config.yaml
image_size: 48
horizontal_flip: false
targets: ["outline"]
num_classes: 5
arch: "resnet_bottleneck"
norm: "groupnorm"
hidden_act: "relu"
depths: [2, 2, 5, 2]
kernel_size: 3
stem: "single"
avg_pool_shortcut: false
widths: [256, 448, 784, 1360]
optimizer: "adamw"
batch_size: 128
lr_schedule: "cosine"
Rows from block 5 of a small image classifier, named by matrix and row number. Rows with one number belong to one channel. Each number is 128 + 24 x the weight over its row's rms, rounded and kept within 0 to 255. All counts start at 0. Numbers have three digits each.
After each channel's rows are labels from the 100 images, of 14976, where the channel reaches its highest value: "strongest on" is what is common among them. Only what is clearly more common there than usual is listed. The data: made-up road signs on poles. In brackets: how many of the 100.
# convs1: 3x3 conv (model.blocks.5.convs.1.weight, 192x192x3x3, each kernel summed), inputs 0-63
# convs2: expand pointwise conv (model.blocks.5.convs.2.weight, 784x192x1x1, transposed), outputs 0-71

convs1.123:103143140100142144101108099147105110131139137093092136134115093134120151099101158130132124103105113144144185153140117140150153120115106134162136110104139115107111164138156157106100163136160124
convs2.123:100131182133086142193126158154137166100123167154165108088133156103173153154097123092117120103123124079179115112091086152123223135142096104116119093118176118125126147116126140115128135170114127111133100103114134123101
strongest on: struck through (35)

convs1.77:141142140172150131161147149129184141131154141154184146112176125143165133163159143138171148157165123128145194131161169116137127119130158138140141091119104149136144158115117152138193137146125132
convs2.77:179112077088130071123131084145206143124106083117151116142105101132121067138151128148143138131113109133127151137147172143074122186131154130117190082144142134148125131108146101134075127106130107124116147123146164133109
strongest on: square sign (99)

convs1.51:139159162153164160143122133164147134131132158151160137120145111125185147155141132118143135142142164136157171139165153138147149135155141146129140090114094074104142136118139130093129144126127119
convs2.51:105105152145147157101105115168157133106126108122101140095098159141181141142128111155141075099092116138123145133138125136135144118095145121120139128078127139107153147100083127164108188106136135145172152138151148122106
strongest on: triangle sign (77)

convs1.66:118175182121091183115146151181111122129123106130119158152138114144141178123129163142128158119116126124168153163174173170179176148168123135170117150158152124118112168153083159127105166114101103
convs2.66:124108131114112149174082122175110112139058125077138112128108174109204128207159189142066109140110110115115149157137161139109129124163110117069135085096148120144102130136094106135086141146108173173136099101119118112130
strongest on: circle sign (88)

convs1.176:137093084133100119137159155097142134169156115129140139118147156155111123122130146135144128135137126153097117143097108146130129148101128120138160167174169197147120166183133178187149159163156144
convs2.176:108119065103115104115142129165126121158122117155129151163110125154125118106133131168149134153169112112166176178172102159146144132137125158149142150156089162160160156091149129165106081119148101094162138150165166164152
strongest on: square sign (95)

convs1.15:102106098099087120101105112107088102110133102119094118108091101132094103099102123119130120087097096114093102120105080112121118124109100123124130159168183184165116165210114193158111159129136132
convs2.15:156146068076118090081155117132120173140101076183124112117124173122116145150118134172150134122098117084077110110105106131140145163137096131126095117153130121129145146131172133130072158141154097136112135129126124138102
strongest on: pentagon sign (43)

convs1.16:101118133093098126090104109128114096145111129090093115107134144122084101082104117122116119093106092149139135120115084150118113135084095136117152167148159138170118116142121139132111120146154153
convs2.16:091145068147117094127147116103118149126154096177090143119139095139124109053131096132164122143094123157124168173144097148169124163150144145136151126128105137142143138130162133129172074119120089073126137143144124150120
strongest on: pentagon sign (71); struck through (48)

convs1.25:129081061128124080130129126072103143134124119142096135119134123170084117117122151130091144126116131120063095131050089115120117118085124096137139164138161152144127145178139164150101127148167171
convs2.25:134135133129129136154178136122099123126146074193155162130143119137105109122123123113164140142141151128130132116139137136121115115125145152159115154130145138132142107115122140142145128140146100095079146136141156128110
strongest on: pentagon sign (88)

convs1.160:114132133119163122111142128122145115177163170130139141142147116124154139117118134127143139109108148177144167129140143141133133140139118157139181159156133133149135120144163132149123116162173136
convs2.160:114132090121146085085088165110119094147148164112121172117115132155144140094133102121107114127160146143128159124147089152154121132124147155156141152144129156140172130118112162152118125113161133130163161163166160162163
strongest on: square sign (57)

convs1.9:117083067110137086128119120080108137147113127138097161123136140174092128113117169137112142125125122148074124147063103127134136130085122125155148167149166155142127167188146174155102148159164158
convs2.9:149114110116134111172157149107105107114137092192153134129145105123121124115135126097144155136131162142140112116132120131124115125111148128159081167148154120138124108106129128133143107129141115093106127134145147111129
strongest on: pentagon sign (91); struck through (42)

convs1.71:155130146163143145170155168152172143127172145148180138141152144125149135162166126145160128167166135132160182120165159145114116153132158162128138093117112133135138153117113139126178143132112129
convs2.71:169106069076145093097136083141197156141114084111133093121116140126138091165160140162141119135111101150108124134136145133084115183116141120118168118126121128136139126115120107134107132106127098128135118104136140138104
strongest on: square sign (66)

convs1.19:102098107101112123103132131117100108129129115109089131118126135155089109102099140112154137105098104126103110136089099125118120126099110140136128179173194193171121175220115187159110156140149150
convs2.19:163131125119076128101174137125145159132115093174145129115111099144154123133108104119136118133099114098115141151139094150156155132154117138141102110157154130126113163100146127143095138131130092124080123111118123083139
strongest on: pentagon sign (80)

convs1.113:157104113153160123160117145123143149122144166144142092117115136098135084153146089123149080159158163133148142092131096089092094138121156118090141149142155132166150114147155117131139108137149157
convs2.113:183140156118135134138157112099165182122106117126132095143142113096162077140154111111173102149110119089102139106126151118093131112123146118116083115151138116120113102182127137117126140134117095113124116106110113138087
strongest on: triangle sign (94)

convs1.35:130089079122130105116129133096135150143110124144120123128124146147093117120135134143126123130125124131107097123081078126125119134091120133134133182174186196152128154185143161187110140159166145
convs2.35:150175077099084085162146153169110163136150139195104154170162115128150107129079121143177166190127139125130128116159104148148150191130102146118085113192097151131151143133174170122128096184148112092113121150146137103115
strongest on: square sign (64)

convs1.168:152141133151160141152151145132146147100153147157142134125154143117143131154151131127151127144148157122137140128158133155128134133155157143124121164152164110148170148152166158102140150111120150
convs2.168:187148130106089128158115110122112164166138122150115147153166094122101063105111116142164119165074123125138149149145157113084107145129143146134086137148166143140118116154110126126140180110103149114106141136134127098088
strongest on: circle sign (87)

convs1.54:147158165149158166142116128172141153136114158147149132108124121135174145153140135112118139143145166138165163142163147128145152151154140132138140103132118096113152134127143137107129150127128121
convs2.54:102096166141139159128100109174149125121144117122109143098095143141178128115127131147095073088120126120127138131143113146140149111087160129120162119103159142126151146101080127146064195118153137144128163138139147101125
strongest on: pentagon sign (96)

convs1.58:137079070136116096139148151078154135181176126135152124139147164152122113131137134145176123137139126155086109133073095123117124158101135143130160144154145216150135152165135154197149142171158162
convs2.58:103130056096115093082158131126143115142148123163114134140115128146091123096139096153145168144171139123126162183147129156144130152132136142139122139174079145140145136088192131143141087124137086078154126150143143148137
strongest on: square sign (100)

convs1.112:119170174138136179131145128183152124136128148126143145124148133139133163131128144114139152130121136142144145165152150161169165134153137162149119076096113110101148165147109166104117171109099096
convs2.112:082131170174146156120112108157088113123157136131161167103127157162132138124108097163119097109140147130082155178153111168161173109098133157149144125109135160168172172092094165159089113134156123132162162157159170158144
strongest on: circle sign (84); struck through (37)

convs1.60:141138143161144146161145137148181141137162156148172110119169133110169113160158109132153101158163148135164199104158142134109113155137151153109139077121096135127135153114099150143157144136117144
convs2.60:160128077079143083123145071133178141116107079118135096127128159122140106155162131175139115110107088137106120146148154130093129163127153108125139114154127129129131114116142087129099127098125122108137123105134153142093
strongest on: square sign (96)

convs1.169:138129122146164120147141135112164137157139148132159138114132135148148129151134130096121127140143150152129142129130142115127121136119146114128154153161148146155159140144176141149157137156180167
convs2.169:169148122109110149145131139108064158139159120159180152135127137151099152142128121125173101129150155156131134122170130089154078092090157158141108177155112153137160122161107132127165115099170112113134136151178174162126
strongest on: hexagon sign (98)

convs1.73:133168165128141177144105124177122127140117149131130134132134118123144150136126145119122134134130139141164157153171144149154164151154137138149144063091098121072143172144143160111110172134136121
convs2.73:077112207168100177164088099162124113125156144107147127098114147142147128131115118105070071111093128097142142127141105135151191106133145121144128105079167142116139140118085142122114192152142170160144134136147142127127
strongest on: pentagon sign (70)

convs1.81:109162170108107168111097140185108111160110141119107116138114116115130137117118119127116113119118114160175178133169137151145142161129115133131160114132106135102107147126102142140096147153133113
convs2.81:116098138134132126158085111174114099133071154083153111118101209118204150170133171134103066116099095149148139130124138123136135136140126109077124113107164118116109113119103114138083112148106158151165125105117125109113
strongest on: triangle sign (72)

convs1.118:128131134112123110115152131113144130168162147137123123114141137134119115113117125137155145130121112175146158125139131162121125161126113150123180129109112147100119104093136121146108104157172134
convs2.118:126109099107071088104122162105133147093118150142131067093107149081153151153105090166134152107135111104080129125066114122159133143108138074146111143166115079107098100104171122099120124091099126106129119103073094109128
strongest on: square sign (87)

convs1.30:152104104152135113153144163102131162134147115153127134156127151143115122149155143156143133151162155131099102142098099111126135127131153154140127193184196163178156171191146175151154161133135161
convs2.30:148112097105097089077169121126151163127129093143132113121122078121105077095170135162154157146093114085114118127128130115137148166140108121130129105162107102102124102133168114109140135145120086122129107107109102108099
strongest on: square sign (99)

convs1.46:153098112150123111154183181104136150114163124144124138144126167147110097151158139166157119157168167129107152128120099141105114142147159165128123185168210177167157159198154176149145140127145143
convs2.46:144109137109141091087160099116171136126100107119121114114121085107116083114149122143135172152087106126122135112129166127119119186141153119136156099171133109102122087135137103114119094121106114122124112113108083095113
strongest on: square sign (71)

convs1.191:150137134152170138158155130139152153118143167148146112126137146113131117157149110138143104154162156125149140112140113131115121128142153115109136138126119119144143122140143142121146121130130149
convs2.191:184116135092108123159150122132114172124116128179156109141129135106115096124096106112165115151087099114151104106129159102062114132132157101105076127141150100120115105141120095115147106130101117088117099106108101131123
strongest on: triangle sign (98)

convs1.52:129152159139164137133128139144153119105131150104153145132142138134180142150141135123160131125132149127143147129152164119139137094162137117130132156164140109179179154153165147136190151138140167
convs2.52:162117089137135126111122097098134175132116103109116132140118102111130147102182104159178077121143099145129100158121127101098119142138111112149167107119088115084137128176103140106118140135128092147152120137115098137157
strongest on: triangle sign (65)

convs1.171:149145142152178140155140128138148145123151155144140138134142157127133141156151139137143139160155155132145131135148140130138132128147159130136137145149142121153145147140161152119144144139134152
convs2.171:169124134092128124179127128097157164116145131163143120138165118110113076110134125118152124151113125146157136107126152121067116136106140123102128146152177109130106126152134114119153114139115106075118107132113121102102
strongest on: triangle sign (86)

convs1.59:120166165123142174129107119179129119119105149115129128124133115115146142133123135115118133125128139127161151144166142141145149127148125129138133063125110081087135161129115146093103169121108102
convs2.59:103121207156123178157109123166150127096126156106139137097109144153166136132115101117098065111108119102160112108141128152147189114111156111124136102087184146109143163139086136132086184140132178154136159154149161089137
strongest on: pentagon sign (79)

convs1.3:112137117106102127105133145113091102113106105127101165128126119157119157106097165110117167098098121103072123170107155142158166114134100101161115174161179152169145180187146159152139177139141137
convs2.3:144121074102114115091174134125125129138140076160098149128158089131117123107141109142134216125101145149114138161134132123122109172157135125173135134150114127130130137081172159124139129126135103116100136137133117103119
strongest on: hexagon sign (83); struck through (61)

convs1.82:149151162149156163151115151161134148142124164140137124136131133118161136153143128117120124150147163151162153134165136142138144141139153122136151073095107107099161140132143138106136140135135138
convs2.82:095118205154128142159095109172099118099149119101111107119124213126161173159095094125128075130076110107136138106124135135152192121143129105134084073078173101121127111147095115127112117157105144123162115116115119119126
strongest on: square sign (93)

convs1.95:118136139119132141119108135153129112148119136126118132155118108130143134123129140123121113112121136157148139134139117140142140139116114120137155058090072104068131146099128140111105146142133104
convs2.95:135106171149053120199116154160072130114109169142169124104142173098171198169076116115136101132110111086164150125122119141115197098116130088127104110088168091108103084121085124123119089144109127113149110108116100127106
strongest on: square sign (57); struck through (49)

convs1.144:157145145149156150159125145149134153131145154155135149139134152139140145151151151138134137154157156141149161144153133147143143137134155144148143135132135117140134155140141153115124152140134151
convs2.144:155108177109097124194136146159075161115123119159141105137145191121105164162094127095144098131100141121145127112101143106117117116126133114117076119137166117101086097168124112109149121159132131129149097110118121137128
strongest on: square sign (73)

convs1.84:117164172117147163113105115155156102120146151124158146136166088134195157126119129105161144111103144124136134147160164146155148122145104149145125109169099101099119169134121166117140172124117112
convs2.84:150141140130113132104084153201102137110145146120108133085116147155144163117110088135139077081136127127085146113138092125106164133094121114127107097117117138119154137113111140147078172119143155138169145165160154128139
strongest on: pentagon sign (97)

convs1.89:126151163130160150129139109153157122134125172123153124131144102109187132134124120107135121119122145143165155129152152109132138141159129128125144086133087110120153127117132135106151138139135126
convs2.89:098116184151125159116127138151083125107134145160146140098111176149119169108089087134173080100116111092113144120131134132152153119096151106128111140087099117134130121134084120141119123167125117102141123139137138111107
strongest on: pentagon sign (63)

convs1.167:133150165119154160122122140167135128164118155129122124128106147123138133127111131147104110121123159170179163133157114141140136142126119151128171119133123089125139126123141139115119125152149136
convs2.167:124114171142123120151091161168074161103129182128140131103111203115147206139091116113148068116102111114135148134120139157151212119112120098111111072124144110108121113117093120120152113172119123095166114121134114143123
strongest on: pentagon sign (49); circle sign (41)

convs1.174:152144147148127138150128149139140145109126110141136128113129144115138141149146130121132135139153152112152138128160145133133133147150149138131096200173169171168161131165149132168157137114119154
convs2.174:189123120086099145139098091124152158151163119126127148149166104145109115124168148099126147146095145153154129148133149118086110117160121144141140153115112156118146142172140122123140163124139166146122158134145130156132
strongest on: triangle sign (64)

convs1.61:114139147134139147120138079152138102130113154101150106123150104076158118131126088082126120113116125129161158122147151123119129135153122142104135137209133132155144153158118162147137154138127133
convs2.61:152115128118092122130120196110114145118170187130137083112127109085122127082137074135150132105154109104110106114092133129112145134132140084119094124140126077112089104158126088118139121128097136109139111076095083100160
strongest on: triangle sign (57)

convs1.130:119091078122111065140121126063152131120166107143145140137143131132113112126137139147159144131132085103077112131064095133110106116085139157134115133121133156147140129126103135147161116136125148
convs2.130:111135081154146094111148114128101097121140096166109161124106165141093157107105099161121134107151150130115163147132086173128198146129097144131137119133110125128143136120152138130145153156144115140138154137134136138139
strongest on: triangle sign (100)

convs1.28:117100098118128104121131121102127127164130134139127135126148137145103127116126143150151143121120108149109111134098107136125120148116118134133157169176161195159107138169140157185128130170175161
convs2.28:137153058088103036133158137144117144125133135210082130143135169145163132127121138154157189170130122102154122109138100156135160194139106127135111117182082127140149118130200153108128112133138131121131104152126129106107
strongest on: struck through (49)

convs1.20:118093089095135103107125116102090130170123137130087131107100122133089119100105135127104132115111106165120130128096093141125121147087109113133163162151163178133112102153145131176113110160170136
convs2.20:194093141106096092167159174154093147115052163182166125105100135111192146165111114119158159104145131111133109100115066136121128113128145103122096130145143102110128106115139124124057115134137116082104114088109128115141
strongest on: pentagon sign (77)

convs1.125:153127130141119126156126132137148147163147129148152143150169147140125135144141140140136152151155118158146137133139126143134135159123150154142155175180153169157152143155142157179152141160155136
convs2.125:141118115163130116127162125139128126116133111148118145115170135151143146134095068123121128108159157144118146118144046122139123121079165136176116120128115147075156106115164115138121158084158100153152138131154150150144
strongest on: square sign (60)

convs1.122:127131140129158111132172091124158125170143171146154127129162116118157131137123116111145147133134108180152150130138148144133129147160136170119176108126076117142141085044147105129156090169153138
convs2.122:112138112155158110072134179142117099098138165127135135100091145144127151137103073153141118109145143115078161106120097133161107121107159106150124132152085104124138104105134139120127128135117121121123134133100136120158
strongest on: square sign (95)

convs1.48:167151152162160147162150149146161161099138144150161138148163151143174149167162141132142140159168170109143159141154159138142143108156167168146118146161155094159168145143147152111161146116120150
convs2.48:138146088093129112111127092145195141156083116106093129141117129116171103122157157151086131136131119107134130161137173141067137188151106130055134092138127136124112139152131107135096181116106152143115122106109123097139
strongest on: square sign (57)

convs1.132:138125116131133123143116126125116137117138124144117149140122138139118130150126141114132107145148148113108107137128115153132122103126144084136115184150182135194152152169168166146149148140145158
convs2.132:191136158093091105200136138122088172119148106174184148133178121117099101122110139115180135143074154121154129126131178141077123146127126118129049141197193123122128109152151113116159118192124122095119120130127116127104
strongest on: hexagon sign (54)

convs1.33:127127113113104129122117164110099128125132102134102158144138147172102137121124160134140142124130122125102130158119116135143151128120128145151116187176196163171112174194131184160099164127133136
convs2.33:165140098109099084084162091169118132147092078166139114117104159132139128138116114155164172129129149109131126120140089147126147142162099135172127134180100126125135146102181158151081106133141093090104099121128130122127
strongest on: pentagon sign (51); hexagon sign (43)

convs1.64:133109102132144104132100089106150133157119132138125120153134123152134134125129153121110113151146146149095155146091088164141131127077134098140141169159173164151135185166155193151138178135169140
convs2.64:170124180127104111188157137137164155132105122167176128139116171128109169131087129074098149132135140092168108088102099119114178123114127120142106135158166103114128117130132135111154097205134124092102118099101131127133
strongest on: square sign (99)

convs1.137:113106100105143108108123118100106112152129146123110122107109126125111111106113129125125117110110127136112135117098117122117117144110113122127144188193191195146121164193141188193112156150152163
convs2.137:132131067106121080142163131127173160095132079167114128131121154155145111101159100094133157111083107119140141124152112114087123130080130136137126104180112143123157136094148139152105106118173119112109130144143149101101
strongest on: triangle sign (94)

convs1.98:138122133130171122133131117125132134155123182134120132131129138133145114136117139124130125134131148165145154127140110115122129131131136124135175091105094077116143107097143133104132101161161138
convs2.98:131105182159137168153127163158071144119130161173169137107098187123178163140080098092149102108124117115150133097136102126135153100115130115148082108089147122129127116145091133133090096163127132105136123124127127103125
strongest on: pentagon sign (58)

convs1.31:125112101109107107112130126104097138150125119143098127130128125165110123112114149135121141116116115139095121146099111142134128132096113128143151171167176183141121151189125174174101128154161129
convs2.31:178139100091081095165176155149093152110084074190127110131134170107162146177102098118136165100138111109114103117090094130086171149130102105140088101210133115124098114110178101119111152160139124099106140113100099151140
strongest on: pentagon sign (48); square sign (47)

convs1.101:123110125131159111121143115114139128167134177124127119123151126114144108125122115116135121125121128178143147112116120128112113158120123142109177158150139149144126104143155122156123100174176152
convs2.101:158124106121126094152158221116121155110134208182174141122132145126160127146128103126171109105167145133119159102139071129139083108121171120141151131166129128142130133121112143127138099116146101072175118120141147152150
strongest on: pentagon sign (49); square sign (49)

convs1.6:156085088162137107170143163093162164120158126177149108108137133137110102163162130147168107172174160128086126121101083103108113129096168163113125136155177178133155165187141177165141154130118132
convs2.6:176132074087108067099157100118153190120123084129140118124131091128073079100161138162153160128096107096106138142131151149086128183132117121127124088167106129122138106131191129123142108138108078103140128127122118139092
strongest on: square sign (99)

convs1.134:118147149123158142121144111136133117163149172106141130106157120123156137116113129120141144120118111167162152137146153151134132149149118154119173103125093145111124122098129121146129129152159103
convs2.134:138092122155106099089128140111132139114111142133146094076093125093167137155145074132136124076135132121095118108098096141125108118108161082152149167152119083105088104101160132134079115100118110115121105090089091122126
strongest on: square sign (88)

convs1.34:130145130118115132121150154128101135119116091153112167153133121149117156133123160140158157125126140109120120161143164212154153120143127171157111187132169129189146142135126136123153126117125146
convs2.34:156136122135084092110143151150162159149108092171096121123137083111135085115109129117134206135152124101144130141102114150091117128159105114140111114155152096122112125120168099118132172177102116117059108120094093105143
strongest on: triangle sign (86)

convs1.155:153113117156168108155148133111166144132167164148161122136144143127151113160152116138142123151153158138129157114126126116117117123115151148116148167187154125161157109136155133138155105146151161
convs2.155:156105086074149092149141156114207175139126138162169111146130118132159088139151132141171138156149100106109138108156135117098107179138160153116155102161123149140143130156129124127095117060152104083148143131136157160141
strongest on: square sign (85)

convs1.90:116132140129127145123137103137137118163155095138131148105096119122090117123123134123095132136123108157145126129120130169132138154124109115128163120120095194113119140093128094159164131165165139
convs2.90:138106133144139132113135151106094123126112116176167127126106191125140189126114108120136109115167148147100111108140112105188124063094135130139096177160130132126130110105125141142100095160146115120131113117130158149145
strongest on: hexagon sign (68)

convs1.161:156134141171162134165162128138154154120141153152155122135138163134127119172163126131157122162165152122137152120145128124119124147135167144115122159150142135162160125142163139132160124130131150
convs2.161:189126145099137101162150119115142158137146090165129146153145104124100103116117125117137124144091116142151140137131153130068123137123122128119094113166158127120118107136099108119142132152121124089108128147140126093095
strongest on: triangle sign (98)